config = dict(
    noise_aug=0.002,
    spec_augment=True,
    tokenizer='word',
    vocab_size=14,
    loss='softmax',
    encoder_norm='batchnorm',
    text_encoder_head_dim=64,
    text_encoder_fused_qkv=False,
    text_encoder_inner_norm=False,
    text_encoder_moe_every=2,
    residual_init='scaled_by_depth',
    optimizer='adamw',
    learning_rate=0.0029,
    eps=1e-06,
    lr_schedule='cosine',
)
Rows from block 8 of the audio encoder, named by matrix and row number. Rows with one number belong to one channel. Each number is 128 + 24 x the weight over its row's rms, rounded and kept within 0 to 255. All counts start at 0. Numbers have three digits each. After the name is the row's rms in percent of the matrix's.
# filt: filter width-3 conv, dilation 8 (encoder.blocks.8.filt.weight, 192x192x3), inputs 0-27, a 3 kernel for each
# gate: gate width-3 conv, dilation 8 (encoder.blocks.8.gate.weight, 192x192x3), inputs 0-27, a 3 kernel for each
# out: residual pointwise conv (encoder.blocks.8.out.weight, 192x192x1, transposed), outputs 0-95
filt.140 094:094137133118129136151133148116125105094151124152140127167128161134135143091147158090166143093147136105158185104137141053152150158115106137101138147115071093155136114138127128127129120114106163102067130139135152140132136117110186152153134127128097134151
filt.141 096:151150154141127079122101086136150108148140180120107182096094107121107138161124135145110157140112101133117145130137101149134118099140073134130105119121116133122170125111171110122107119125148127152124132120100099141094114125080115097104117110158149146088
filt.142 096:133123164110125109153148092100106126145131179133156157130145134096136125083144146115158153111138136108143170141145109114122123147092064140119124150119095115121141112160120132116085136139130154107119116124107128097121161113110135094095147138109134138129
filt.143 105:170116104117146149087155139122094141157092089140120155074148159122142176142130151142127145133139154141117123118120101140105100102130131127158143124136125146103117122103140109145114134133135130128117115141129127094130107140111088106154127137111128112130
filt.144 099:070141123128148128135107125139188114102128128129113124158096137126144106081139126066147102103134119090136146133154131087162123184147115168099155166130116103147110089133117140129128144121115176119140131141125163148123159141136140096116138119129120179135
filt.145 090:118082105124107139131132130109139144154141093120129100118148120079128126102061135106086098148126128133104129151114128159117135105163147161156155131164116128143126128081127149160139167187133137145109098099133100172138111121102099139122144151124116069122
filt.146 095:139114133090150131103158123107122157136099122139122169100184175090134154091134137084121150087168112130137146150119104159107118129112118163148104170114110140094131129108139145113086164105118145136112082167128078150136123155130135114185182103098113132153
filt.147 094:133147120135137100141123108121138116106140128117119108135144095135117082119140138132120090141153074107146144105138163129140162161116130154156144155103159126129151097091157147120168145130134110107110122123134123165071126118120147079111136111178114147109
filt.148 095:127137155103083159135092142102130103121138123113146112148087151085117142058083150076109153121079175119110145150112087149127122131132106168113141159170069127138107110146084152126102159151089145152107086084148117098161135133139164165095155157081127110130
filt.149 104:123100154171100074122133122154107107127142159129149145117128100160120071168083110166108109151113087124080139137125160124091143119133096103127134082165162108117149153137165098143144098173147122173158154104087132127081118129126065120141089175176167093132
filt.150 109:146153129126140125125124163112109079121143103107118114125106119109122129123131091109138125136164101131133087135116124128134084144116147133141120124114154125124102098097106145125160120129138140125158136132135157149119128113162096070118132117146117134118
filt.151 093:133159101155140112141119117147122137097146189109157194132136170143142139144193123139178142115122133125180129128127108123151099158083097115102102118065115112146142122158157135106108108095150104078141158151109150103126164118101103115146102098119139136077
filt.152 103:179110095153132129106163152142094139149120118140130120096182142149133099203122102203122094152127129149144113110131181149103144104114153073158148076114152140097113155117123081126141076128164095123149137144099117128127117151141127113130080136136151128149
filt.153 105:115107100123133130087110171153161099131129107150140094104135139143131115148127118119100111126123134132138110111146130109133130104128139140138119130126136136148119153150133108130170138142130154128129125132137103150128082106128134111133128127146112136099
filt.154 113:147173148131141128134150128111104112118105139128094127134109114141104098140156119142141129121117127121151123128149139116132129139124133111115156127111156127112115125133096126132125101075119129119148160164117155115100161164152119136120127120137133181151
filt.155 098:106109123114120075128134111123155122138135188141139169125139144143134131133093115138118122118096096130105167128142156100111142113151078126126135117168134113122183135127168121140144126144161141156111146128100135138128139164107104158118149138172121134119
filt.156 093:118211124071119137112085095107140148139136127153106150126048130114099144071137118089143124092091125103136109093141106098163100140128130158093134172131130139142116098137129137115102163104133173133152099123118134094123146156134129130122180129113082164126
filt.157 092:130115176109101158120124153135116141136117120125130097094132118112106155103097173110077186128125124134130162140123138130113160104133137155176090157166100130138140122103121136133122173160083141149045099112174119130147114117151136142140156156094136108175
filt.158 105:156103109143151143122133138130126118131090111134143138133164140148152092172130099178110101144134127145102084098094156139071118109132145080150151102131174131077074144127127118108131099123155107154186153154112121133086145130150137131139102104130117117145
filt.159 086:136128102109128176081125161145126157141131100145131070068135116121143118104151110126125124099164136111156095119112150132131151141097188104135099157085126158145109153115112133110157150108103136117119092139149103164139117129162145107152142114084108137171
filt.160 098:089116116111143175118123168139152120132095070158116085143086130142133136099122133101119129121111169114089089130121114111113111124167178135125125147160140131115084143140113131136138164131103144150141098137172120122147090125146136116140147123109102121128
filt.161 098:181124175147128111124143123119102138134135124117118113127165095099129109157100126130121142170143104154134145124120144148126164108127137152156099088125132106113150094073141077137136094143132137142102130121100149152103134149133116121168083130132173125147
filt.162 104:103166123141159149157115142123177107112151143120092138170081152145136141146150138113176130159132153143130130158134100119173099116153105140091163097125101120151107134119114131120099114090121123112143155154149171154143129144116104123094115083111142182124
filt.163 101:126095127170104145134130168148109115102143138147161116126159164161132141179092126177112161134113181126099133123102106122105131113133134073135116114168122110146126185129093100154140084169128118139099153102141103136178125103138160144134089168107152073120
filt.164 104:100135108126148186137141145115128142116108064133094097150142152128114116103153154105117099132163107103161137117148151107135132153118141154160165148105107113112063111093118140114111154103072132116127101156168133169091123138158151109147136094083109164178
filt.165 103:151090178126130104092122088117159114156094154149143144079144082143130110166135131163099158146119105132124134096153127125098152085133110119136106113125140128115152142150137091113114126116139132160130125132093089120051095126116100158135127118144109134131
filt.166 097:096153146118147127100093135165149118116137145155124118141117140157143125100164127105133150110155105095156160086135130087161155145102118139153115161107121115145141127121128108098144157118101174128115114142148126126121118110154146083164135108137084162140
filt.167 101:132104151161141149143143123113134136107096111081112118128142112118103132113117182103084150181114122097128155104146122111132151145165137162160129135156122081121132043106141136147116122123091173134098155137149175127095168126123086146136102132120134130154
filt.168 094:119179118115153144110126138134122136113118096130110106138131107131149113155163107116170107131146127159136087149107132150132117100102170125100131102073169156106107156114110137115132124079111108115162129159137133143138099158151130099156141091118123152130
filt.169 101:104127108151144051172117115134164122120133166132137160169124136134140118146121082149151106143129124138097142147128148121131140120147117123093123091144151095118162134136149104109146094130194126144127154112053139122134129134093132144149099107192162158091
filt.170 101:086140174140151108161117094118160122090125173101125136156109072139137118148140138095135138144134096158102137147125122126132137129151114187122106117143141120125164114121151153122131120122112119139130166132142135131125115125128094113097135107144135141111
filt.171 099:082134159141170133163136105128165127061115145102087140149122086110155111119129160073158145133145136108112136175129128117130158162171097163104130143120111103118145128094168137127104124092123140130120129159112119177077139176105158123113119070124151160138
filt.172 094:108114141110149113157140075088127134121116157107128185134155135110127144101168153099130156100143099112149133138156104095125101159113083134150118147108115113111126094145152153106071131106121157128148147163116162127101168143133127102114146113124108150131
filt.173 096:192110115142148136103163148126123129156129127151146144106190166131172158210147147182145147127133141181142140117079113157084112057128126102134106082108122136122140173114132077118136093104124094101098139176157076161156111126128114148149097101113166101097
filt.174 094:120107143173119084165147093150126127125122157090149180154166125113135137129110115141126136167131108131131138162135098145127137150118104124125119101133146092136161088153154124128111092139170135129123154109068178117103178138106124157162065144153184133108
filt.175 108:108141147137101134137094140143131149106145132140157105124126117145146165160138151132127178132126132124131139134093102103125141110102153120115066125122096128165160166128128133122146111135089120110053146104155112139180106084128128119158123134105123079120
filt.176 091:165104135117153086112125130112153113140084138108127156108148154120130133153119077144096135130127083160099130100112131149092121100151126135141105131150178123085146100122127115113147104126167125171130143140107103112126144148153118142171124104164128130108
filt.177 103:083176118117127137153116153098110105120158083145118086180088110122120100072155135086166093115145139109134118124099129082166121124130146158109158142123129095142088101113111127124133156129114160090138115115140120122118143102137147097130135121126101127131
filt.178 112:169140130148135142174149145088136129154157127063124121120145135084123137151147158149153162144155147164162140165159130178173128110116115138139114102116115127155126088123133140139127088129118093079100164123150119137125173114135108113112112131119179152124
filt.179 099:180099140146115112097148126156118119124109154147141154078180124160130102187093135183083122142133106147134154106112157120075136113123094094178146090127126136118146142100162081130112088131134129169139142125107144156081112125107112156139091132143175096135
filt.180 086:135121141154122152145112121134151134110116129105174139136126124133149132151104182139123144152070172132090154145097112135083139124162086116105148109168110112117126127152145140111084115134112110165119157133143161123117142140113101184094105142108150120153
filt.181 084:123098109160106089161136157140092115123147165133167158163168182134128131142096090160113121147130143132130165153122134132124130133103084101164127103134107099133149139135123100125133096174156127137119139096108115098167147115145184127175090162142168098110
filt.182 117:175164083162135143121124167162118140120146090119143112101129148130147120165130105161170100133137129124127110125121176133113142149091169089099157104102155123111107136112123097110155076116154128132125141135110137133130145139116136102150076116135169140152
filt.183 091:134141116154141045140105110135178114121139154096135149125110137132150111164118083140161078154101112149094145144130147140125127129157117135079179093149157124124162116149115116120158096133190122142158163122082153121158131144105088157125104116202162151091
filt.184 105:078142130137101116153109137156103074097138165122131121180084108166130112144108102107120113179096110131104107133100118115108106142144126149138163119162148143150129121108108143153149128145153117154143140127138187133141100118131126117059126170173118088091
filt.185 100:154062118140130122128181112142128169138137141126143130110206101144141111191089119200119110127147130154107120131141160163106150116141133060134115098131142152122138172127152112147128067155147087139157156120119107181130139137133152157134107138128155104148
filt.186 084:115165159118132137103111125124128078125145137154129142097073140135119145128163155108157169098137157106141143120143084094169113091105076167108148150118108106140110144150106091110100145119110182104113126108142076098106128106132083096092145112116130154118
filt.187 101:129127134145147100158152123099123091110136120099116134143156109110131118133149141109138119125163110143155139140141101116155121129140109162155155121119139099145143093102148114127133084125142134090113168129121130164088178116107132110122114112162158158099
filt.188 106:130125134126161122140108116156168120103112118096113124115091111103135106102119169097127115102104140121086162171121130151117157153172111136106149150161124116109135108124145142116126126099125139148104118136115128129082149155085134133126128098144166149125
gate.140 095:108077140162093123145075122168165153127140107122199109185141139125153126123112129135120128132067125131105138138099150153105149157134135121096110125181128106141125142211132131113131120175122101132114132092125127081138159099154151150153095164121143078154
gate.141 095:141136150149102106158100116129154136156168154106158146158118128108104127110111112136116139119123124131148133161173130153172144134096109131131112126137129109155144118163131135123127127176144126134132139067103145094144168103140123122121116147135160144132
gate.142 100:123166139122133126156115120110160128113168129116151135140125121137143134110158170120155144080125127130172164137140150123148149150085083131116121149099111118141132135159163157081117125107117109104099142126137115123087165130127146136095149104127129177141
gate.143 095:141118118111111135117102130152137126115145128134147151120116161137107151153122153149125137113125136161106157172131107181137128115117083087111118103147084166140126203159165129128104128142096075164129101095146106092134103128147148133131134136110170112132
gate.144 107:123113092096118154130156139133116174141123094154129138160160182155090164092143137134110126104113148154175118114180141124168118119085132122144112128113106149140110130169141133128107142125119105097129121119135158099145143134143133125147147140086123157157
gate.145 088:104146136157112120144131103140129149082143123120137141147113134147080129124107154126123124126093120118136165130164138115158142112103087125114155116127092093122125147168153108115098096127122142128124152069114109058101160126122135182113101125118151150153
gate.146 100:107107111124125133128144123152143152130150130155137117144166130162151119142150152151152107095155126137158145127124148141150147140102125107129133140110124158166145186152160137142133135135106082076124126122140105143129118108134155131107147137122125106138
gate.147 099:162117120109100147100155106123103155162153118133149119113169133119121135096089151138125119141087143125146130127141141151139145109104113115123151126127100148150125097160140136151114152143127130106124090113119152126113134154125117184116131152105127118162
gate.148 101:136133138118155107100169117157137109134114146150084153117136148150086130116143113157143143112143133117152131110195129127214125143153091095113111139128114147134121125142121106166115118109144142071136119116100119097120139142130146183120119108131132166113
gate.149 104:121126110160138127135154143173117153118149129130127101139200138133156099162129129142167112115136128140164150156119162158152169125122161122124121110096131125127151167107137111126146108122107094072104130131142093133135113142147133134151104110122164131146
gate.150 100:144132141104124103108164128091107104136133154144108129103124118142103073104125131130129111125145098114150154090179158108153162113118117120108131124114142142128156131147171129154164147131130133126119119126115151135112128141128095129146148132164085143108
gate.151 091:143133135093121128114118169121138141143135112136115070102121125109108061082132101115124087084148124111136136138158161135170196146127202122127136158138158153154148128130106145149188142142135145125090096117100114121123147131134159104199160138128115135136
gate.152 099:123094141126085116105113125162129122138143149146166128107155136146123095106110151155091132120103134090143165125135148133128151137108069100155125157133098130160139138164170116140123162169122141124123098100119121123084137099135145114129123169126137092133
gate.153 108:127154152131143125152126103144153133126138148122143169143140138147146159139162135141157167138149141152156132148149093124160124114096098130128093113084109143148133141144143117099097109126140111091112152120105150118096148111112146135162123108119177184115
gate.154 107:168095198122128154139170132098095092115099133109112129118146127110074121132096179121067175162121147152108148147167105141133128090136080149175105114169084117107094111131130114152091106144078144153135136123154129113096150131158106137105132160092159123155
gate.155 096:130116107146161099092157115168158138119137117168123139125179144148150114160119134144151098114114084120119146116118129135133147107162156117102129124137159133118155185114163103145143134122142126104104109149110088167101107173111124137171113097152135126101
gate.156 093:138091123108109143091114113165186146145139131157139154098126148124119201116129158139115179106103163135143133129166087137166106123137081090108088141150064143166125161177147114137099133149119144117114091108142090109145126112133159152121124145083140126113
gate.157 094:092125160098130111147119119125129121105128164119152134148153122127125124117134128088111144128146099159138157162095108129112143130110135169154106128114123144127152118119122144111153145134128117126098123110127147125138104089119159139133148111139117095096
gate.158 094:063090138128153135156144116102127117097073090160109146198149153140117162115145153090102145134141158112109139102154106068133096133162116160133121138149089087092096126121111113131087138124106147130139136133138128114142126142130139143125128107097082142149
gate.159 092:116153125141127125127111137158147111118109118168130125147127164148126104115151106135130099102098129105164138101148154114167132160108094103126160141113098119134100161162108105107109124108121124104153106115106117096105135147179177135136111121112136184171
gate.160 101:113126160123100109154150129133101126107142174105143140188206134102130132110097104082121154111105100154152136155124121149108135150110110152141101135118127138139149105104117148125129121124121102123125140135123155157136161174172169162141133141134133111137
gate.161 100:087096103128083116113101127167136133117133124180187121154136112141119109104059093106085097127069110096095095114117121106104135141134174108096127147175176115138132158175135108136156157177156179173144096079121113106130118118142164172141120169155104076092
gate.162 107:122127099133127151138151142153134159123127120143109115146160161184107140120148163153111123112138181121185149095187143104167144173115120090141139131089106130151128142140140124135136121112122110095110138140143161152134150132113185136124119125101124167152
gate.163 099:132091129113084124114098136177105146126122121137173123133161136131121135095107138127075134105100103118144156148141142146117143166090121090157107156124105153132131130159155140120125142164103129141112092083143146107128135088150191128171124156113134105141
gate.164 100:134133117102127130083092114157164141184152110172147124126122118145163135124140117140151125105137114159140106126121107150152125080094126117099091120095118175162125162158149113107119151134122115112145095108127109131121103117150119116152136114119124143116
gate.165 106:119127151126135139175181123116140127111114155095095146176199162106115117129124145115115142143128140165166166175159133160159156114142073136153143090117090130141116115097126143151091096088111115112128139154128132148107182182149141180109119120107164156162
gate.166 105:147132135138108129136104152158130127152169134087146118144149169107125116120102122131126140143129105143134145144087140190135159163102107118149094139136107153168128092124149149125135127152106097126114124110130160130109164132170139131172108141117135094138
gate.167 099:074163162153138106144126115135114132072125126116101114177088093137078105132125112097140134138105101118109122160161147108179153157168149145119106117167157110122140126126128130147137120147134140116130157098104156075112142145148111121140114137150140153147
gate.168 099:073065120116158112154120092127191158144081143145133147174169117118175117113140114104110111141105083141108120149133122124096131105149129165118113135139155121103151135158151131128121146120138142137144117159123113153116134154143137111150140105134120133119
gate.169 095:196182131128128097094121111137114127185176162136150151078127128138134132187141133197194142132136129154142147131127126168156142076080112095107111090096137181142169179144167113108132099136149093103110138111114114109122128144120086095117115126143152144105
gate.170 103:153072125149128139135097120161172123142112132102178153134149159107173135134090122141122133128081117157067128143087125189094121124144090121126138107168108139122103129164130129121093123160132087145134126116121131112095144128145137147105101143110167102147
gate.171 094:122157107135117151152089136126133157112145126141149131185109141153112140142145136144130143108113129149139127128124119111157115107113128107139093093114117116163122139136160110094120082130098126128149154102160129105140168107155160120144102140106139141131
gate.172 097:122142154109080121148127095127110137132136114093124098135123088071051111081098133101091110101088131136136121182177115170165142161122143136140145149152129135140133104124083163142118141150126134143135106068119119085136157134138175179108147178122147129137
gate.173 097:136140103094076121090137129142114149135156122167138163132179164132120154125111122125132130112108137147190119110134137132154113106094104130119114117106108147167127153120154096139093138123136125100140076112125083130131111144135157162140131151116124099123
gate.174 098:159142118155096140140134144129127162161178119106143116123149162097101145153095147164134140174090131135148151127159137186180137091109119128122122111140100130165147135150147114145117099141094118116112137097164089104141164160166110153144099165109163126142
gate.175 095:163096134105134148104099125163151111158089096138143125096114142122146170120152166145107139102110128160110136164112089170086096130140122104131126142138100158112112146161117129114120142129096109144116093133173102100146106084133164128113134125116152088090
gate.176 099:111113098098137142119131129133164161152156110132128124125169148102111132107122127110117113092166125152151120172159128178177145119108126130145125134105113172153125160110156153123124151132110117135134097114138103164109127147157140108142158112110124153133
gate.177 105:174131111115170126122147127135157113148107142135086153115154152140152158138126115173136135126140133162139125119134099146143110097163115113123146090098106140115113105056107110131104119092152105114132116167123130203129130177121131134103116078130151155114
gate.178 112:134151108115089119122115109139143156150172142137146175118101145121136149122116118146174119132091126126136135148149132151152102115106088114074144129134111153167124152180142126139080133143139118100149120100111135078132143141125126177131138157113145130145
gate.179 090:118112151172168155106148156164161102115088145129096094130140134147125088127128162129110140109123158102133160115144164112150183132181100141129154131136103085117114122126123088130126109103108171117118149142141121141089181142150101172107093100119168170179
gate.180 092:102181133102115107137079130115172105136146136135141140156103153095127114073140073081165110150112091123151122141133129121184126129122106174066127141106124128150109104151115134094123170109137149117160093091097114095109126149176127172154138093137095168136
gate.181 088:131126079152118130085090193175118101124151104152145084122134163133131072159104117137127076132102128107109143120092189141111161123110134114126161128138145130116114167117122101113169125140119139149126111126150086116127129160179140097150096138154132099148
gate.182 109:144058127144118119142114111139169153153113146120189138128173131133157127127104135174103137151113145131102157120134156146100170102125087111130124100141109121127155129183161109111123112158146123154124134094110125106106171116126122175123100130124160122153
gate.183 094:098150140112181117135120090119172133126121134139116124136131128105162130098161118099193127100146114120117130151118114140145143160135134142070120158103124132111133134121101151093121163104139117107129090139102102134132106153123161115118151057118109177130
gate.184 103:094103145095112116127129123125124120122123165165148127148167117131137119093110130115096154069115111125134151132136132130133155121125106127178109149125128141150154187131138143133135162152113110111104086111133076147126119122161179112119174150136088108124
gate.185 098:162082140138112125077131133192137123147121125135112124093132138150100127149117135155090140121104117148129145142174135143161125120142116110148107121173116144142133134160130087170125124163111116113113125107136140086127123110148098114143106164123174115135
gate.186 096:131111116128114099134120131141145097123113134113099168153123170122056121127094077114079118127125134151126113122191104156205125116150106137160146108166143130143110118128122135156118117149161126140167131085083116095080158146151147170142115149153136144102
gate.187 107:126133126143122135156129119101135158133135168095138164110135148094117162147145125131136167145116159142159118178166107159175106102115100157113104120107109107156141142160119122123096110121135132090146142111125074125169168125136093148107129128099180165123
gate.188 101:102146099130134169135138169130126125117115096142087113168091169133108154123147127108152128135123157136132102114160101110178092101152140141095143123140126119141096139136093111146125121111106144098143133141181131113182145153174154133115119133112119159124
out.140 096:189119102115128155104141118110135161125120104145088147155096123126115143104112146158138120077080132125098130128122097071142149142135131102125178147098060153109136092155110167092157111140130148078133097118113133126115108136096115110105116109135127127156125145092169125126138133132133145144
out.141 089:084134120141107117100111137122148100142110114105142131098144149164113094148156097099120141145166117145168141124144132131128126135107100162132116155153156106128118162111164115091145117086093115156127163147182137127116151158155143139133132087131140173052133114165143157106165120114144111119
out.142 090:112126162075120122139158139137148124126115104166098124147125128097155149127132144147141130096096163104104131135110082114071135128121132139114157154086123122142115098117128117098092143158148136072120104112076136127138129111106083103129137107112119078151074116086143149131128129140136154119
out.143 087:119161107090140155151184109147106109128105089117099123155104125113153113111111141125121104100088143152126132124107112119107111106113159117120156141115114141150103092109080143115147117149146157114114119121092153127151114097142136146143145171117099086121112105102152144159137160143111130135
out.144 098:160097109081137114083125131097121143115137100164111149134140140103131141146094159151153125084095132093107093104108079090100168154125092124143182145128082143105152088129171124092112131141139121086146082099109134168116159137082090106097104099114116136141130150108149103113124102140172143116
out.145 088:081097141161097088143154114102131121126113191150171115081177173157113143144128140086124132149143140147124134097126145151132098130122113130131078156115145158154122169177135131130158139132124114136086147122142122149115126136133128126142170183135139122170138158123077135163125099125126131131
out.146 109:111176143087152121144146081108090131120120137173120111105107133101176149148152125160150119124107156137105138160128127160114149134132157148061144167120132124140129115149104110135120161132142118079129124108105116110160140118111104146149148143079091083116118129146143160147137111102115170104
out.147 087:090142115143108120123147156097117119059121152145146087136142138119144105128152112109144112128140115103154147068136086157111162139129121142136137141095138162139135143136172120153097122118171141102130128122136169141129189139122139121102138105166128136154114098096138144128128117140165145091
out.148 087:150109137109109086117105110095094141164141144204142132111150136126149137185105165146173120114121161107109110148113165120130100163164118119081139159138110147120141102172114136089167121101112107132136092120114082119096114165105106113121118134089092119095136150161097107152118107109111142157
out.149 104:087112132117107136112126134130156091130125119106125117116146154136096166131074116137126184153112115129126090071137077117117120138109125184155142092112122112107144169096162130089096153141127149127119186156120118166156146142111111071092142103141106140120113116133121131098161142129166162100
out.150 110:160159084083120140097147117128116123117111106149128124115100132162124129141082118168134130111091107179110133127100094088154105165139151110109151115160097141114123084099134149105148110125144157119125120140113132133114135146131114144110109179117112136132152157125172095162136149157103139116
out.151 080:109101125123138144162123164121154134124102091145110139165122117126130127099146126094133081119170119124138155119112112134087160089059120092181121138125141123153108113103153111137105135135112133101124122098156167121153140101125123171149114138167150125146130121072158142125169110108149095136
out.152 115:120156129142138173169135124175139102147147113094118132189117117119104130104112130135095166136099116115151106109147118121128133120148163153136157074112126125138154142105099167127136137156159152165136171176102135124158116125136178089110154129140109112122096095130119137121136194144130149162
out.153 111:104137120177090117149133115116146123168126159083133119130154126153098121117144107107102136156143108171130150122139174117166109092125138137177100134110147128156105170152101139115180129108112127155083170142161125125108091148121151143145164150170148116147136121108097148158150148110104101152
out.154 123:148135107080155167100127140131122133107121081127097132161088112133135120139104139148157119096099103099125114101118072094111168162131126130122178101138102143098151079077157157122095125126145136121170103142118138142153176137102127116094100098101098157100113110125175103100139139134161145120
out.155 084:139077154140095117091138142166175128137115141096125171132133125117118179132139128139106176108104116099113099125148115097129121144130102149131101108106125124105126150127167149115101148146116119142131140167116087136111106126136104074126112090117162155124106123155127109084107117130156111129
out.156 078:154134164097104113096105127109127144118114128162114118138106107135138146154144131177168128093090090121090121128121078099122162158145126131115165123114103112113120081105157155100105118121140122085141095121080103132117138159051105096087096108103102120128121110090166088125138118106131175098
out.157 087:083144136149115088133140089103079128143148163127163140106179146103161099133152130112118130145121173115138143150147168168129078131161125142088122167108152149147116145198095095145170117117128106118110118118117113132110115127146118125161161106117136101121126130151100166134131122102127150131
out.158 087:099162143123146157159120133122159108112107120124131103125098126180114114100161106113121112158155087186141160150126126151130159122091173131126101106134164099161130128081136108148105130102138120131118156130150152079150151135116135166136141166131126129124108101106159132148139143119101100119
out.159 071:135126133139129103137170099129135156130137163139111150087132141091170168126114121154120138124110161143127131129118148140159148124121106108096099174116111146124127148182097099126132150157133127097098135105131107130130132115132120137148139148099150090173144159137123121160106089138138148102
out.160 093:169147123187140124104144117148125134164142140084141155179125108150112114106161120154047151131110097155136168130160143096177120121146154119127097107110146122150110120165139134166166090115151131168137144163136132106097107150134131153126158155142180136124114108132164128177123153140100123155
out.161 098:107143112104152148173137091141101111166155117122121111106122155132111114139095150116144149157129166146114120125123154141136109129138154143130157129145103125118160148123059139115158153152141151148124150129135118149165120120133170114121177151093098106127140141156097153127152160129104153158
out.162 143:172097134101159113096065118139130140163154104123141161110134129133112109150127143121141125133142135124121101163110162109133107143141105108119122117189120088096145107105136127129146113112093096166156106113140104127102101133116125148132085117101107153070162153174116085101105115124111090168
out.163 095:092127158158123144161152128156160121151129153102137166170136130124125152090182128101081151142136142124146137163163158153124146119112145144121089127106171129164125158150102123135158148131126110173111178173141112067152103124177142119180155122129163117107088107146118165123117145114130125174
out.164 106:138152136120163113143127113092083179131159138190119093118121116094173118138110136157174100127116155083078141112123131138123129116154149117123158147103109143127152121161110105157106133140147128077154095084109120158133144113065107133108135122106118096173135127102136130147136106113126156111
out.165 102:058144173135092103143145143131188148163105127116107126116120094138161141172137088148170121148127092137089165133143138114124112093111128167164103153111175120150093165130161129101099149122093095109093155135135102136130093143077119122151136097127110110126119093113140151137176130084143104097
out.166 100:119145130140108132123120149125162141136114109123084110096091113161131142144137082149162109126135088169118171157158120098157155120109139156151138161130125100114113151134148144092112131102088132102119147127170104094132129159121134132128112097124137148103147107135170153138179132102125124081
out.167 102:141172113110147128145110105105068135118139135172144097134115107122148112158132143135167095131126137107129125169127174146141130145186175126062164131131123146144163098161095138145162135103144122123150091131098131106119124143110128135132135142106076108119127142145111143152120148113074114140
out.168 085:139172125153140125123106103137084094094133188107161066122126121131151129138133106123125138151117119128135112113148148140159108122164173158093114084128157124136137148135099149181120122110145134162140143143094099123138115127149113132119144167131091127122125112177066128146083147122094148104
out.169 105:125118169142127109108121138152152123140144153130144125124139126126119161141127124154115189151130112102110103116144118127130128148137115168118101100111140110106148161134173109134081140132136117143148146163118090147124145146114099074094130105113154138140100115142115118107100122136147155110
out.170 111:082136137160101103121111153108116115124119142115159105135146099141161096152161092132134100156164092140159167138155145162136100107115134152140097140127198131148089145136157109150115092073091099131121128124141127101118136150142132153151104109174137143104136092134117142142141123099134101092
out.171 088:134119057093160164113141127145078120129160109129130119132106149099099092115094140121111154143139151105163107083126109142133116140145129130108175120151083144078194122099095113154132110142156151144168107125134182169129156108165155122082134111134143153108135130172124134099113151162132162136
out.172 079:134155118083157162141125161129161128100110074164067075120071120124146135131122098160174099120132131145130147131133092123115162107085172154134148151116113096099136123102139105101062123127117159067144125109135144109156160115127115127109111102138114131127112103116169165125151138145122138070
out.173 084:108158122128156162183151137166126107124116111122112096139095120105157101117121107104115105146172163127156153134145147173115099093116174147111121141115157130136128148125080103144119132140135152137132148133143152120173131081197150153150157147146135109124101096151114187128137161138105118129
out.174 103:103140099124159148110132098132101100147171117105114141142128158098102117089080144125099183139116148105150083098140135159136109123138125175121156111115110117098182170122092097122148117146133138152144152131129126158151141123138143075081162088113119130106110123161124154093118144141174172140
out.175 093:105129125172102109142138131126096133105109161097140143122146100081178126119178105083135087113140149097147146159141166150120111097134115108135102163118166153166084139175103136162145129127100114128100102122131125100121091094183129161193123115150126118141138133141101151126124113101127091114
out.176 098:103152129138109140145134128145157101177127126107124106095116152156101142145137094136119163174162117190144156138159139117159112125113160192142119140133137081114131184115125116105126141124115152143110195157173131117149114138157134117140163116142158128100132113168125172128176155126116148118
out.177 106:172122124140134109114108145141117147124170169144175146126142116127114113121148141129100137146147154127152136157114172158159133143162109088092092135153128116117144120147132099167133100104156116153153105125127142099070144152164135141121114136132181138143127152142102101141044114168087099154
out.178 121:139164126082175146146124126153098105110141103151131124143104121104164090144118144128144115120121158099177112159107136174106112153155143123061157114142133138130142091109087114130126118142160138147160101134093135104155159113170165123128122119096089106104108127151142132121101156158123143140
out.179 085:121091121150095147115110114121144124154091104071105164133124124137118139098135129106144119112112093138091125125143126072116112097100130130188156125125129124136103149125140183122137147127061138108112128111149102137154064118106133137159117105147125153113154119128136150089184130074145103121
out.180 083:099141119140161174169133141133120081098119103121106090160096118140134115126118138099142098136143112119139124120160147155120133108117195153138136101115164143159135120099100146142134131120126121157130141147136137099186148116131165130135149152127087132119110099133113147137136182124124102136
out.181 072:142078150102118145183160138182184107146111115121092143137091128121110168112142142104108150126157140132114127171123127130101173089074140128154117130110130111137113140114112122113105155169112150144129150152138106091156107095162139123165150145123176101146099132123133167115150145119131143137
out.182 111:177141121145157166147150106173124106124116116090114122156096117145116138114110139128099136109080107139114102133134125084145123128152177125128145071126117132146132110123085181145151135161152157164132125165100107124151096112132131109117152179106102116138115133141132108152126190142088125154
out.183 080:143121138146124115096120170173169108103109124084119109103118106150127138151128083139121147127138082135136134111151124119145121119111122158160088085145159111113100143077180146138077132119089110157127156162138109126126120126144120122138089126139131172103139120155124102115115127135134079082
out.184 088:166079124148110122094091133152152116147107101090134140120121125166107115135128117103122123109143101150127127169133146075144080123121127118153099099150134105111108133127130141126139079096064134166134108142150098108098069134165100137131102134148145171102134134155125102116147138117094078134
out.185 121:101103126124159172159126130168136087127135104076133152173131141119112124089106142088086149151133126114161099106126107166102124114093129133153119068136151124131135147076117122153114140155142145174133159151130143126182146095164163123135140131137134135118114120141121129082125154146159132142
out.186 088:137170139141104093076111124131136117191138146142159125152143117136116110159138129173089160157138125129129144130147146114160107159163135157075108136119150107114129141156155106093158087087134116152154141170128108152077128190129102100087130107132125145076095097148126138154107131140106140165
out.187 110:129157108122146131121114167137126131130171095148110133159113120096127065118141110138119138122161150098193143154143152169119126118157115150106166153123121113107157138125122085087149080121136132142171132129140175128103153137155181113101129066148137136086101098130166173110133136158151131135
out.188 105:135171115095177139149109139125097136130186105171130092146114123124107069137112142148124138140148166092155130135122146175132126138172146144095170114124118134102174118111099076117145083122173137146170121131113161146108167144116166102073156105114116121120097117114148140127122157161124141154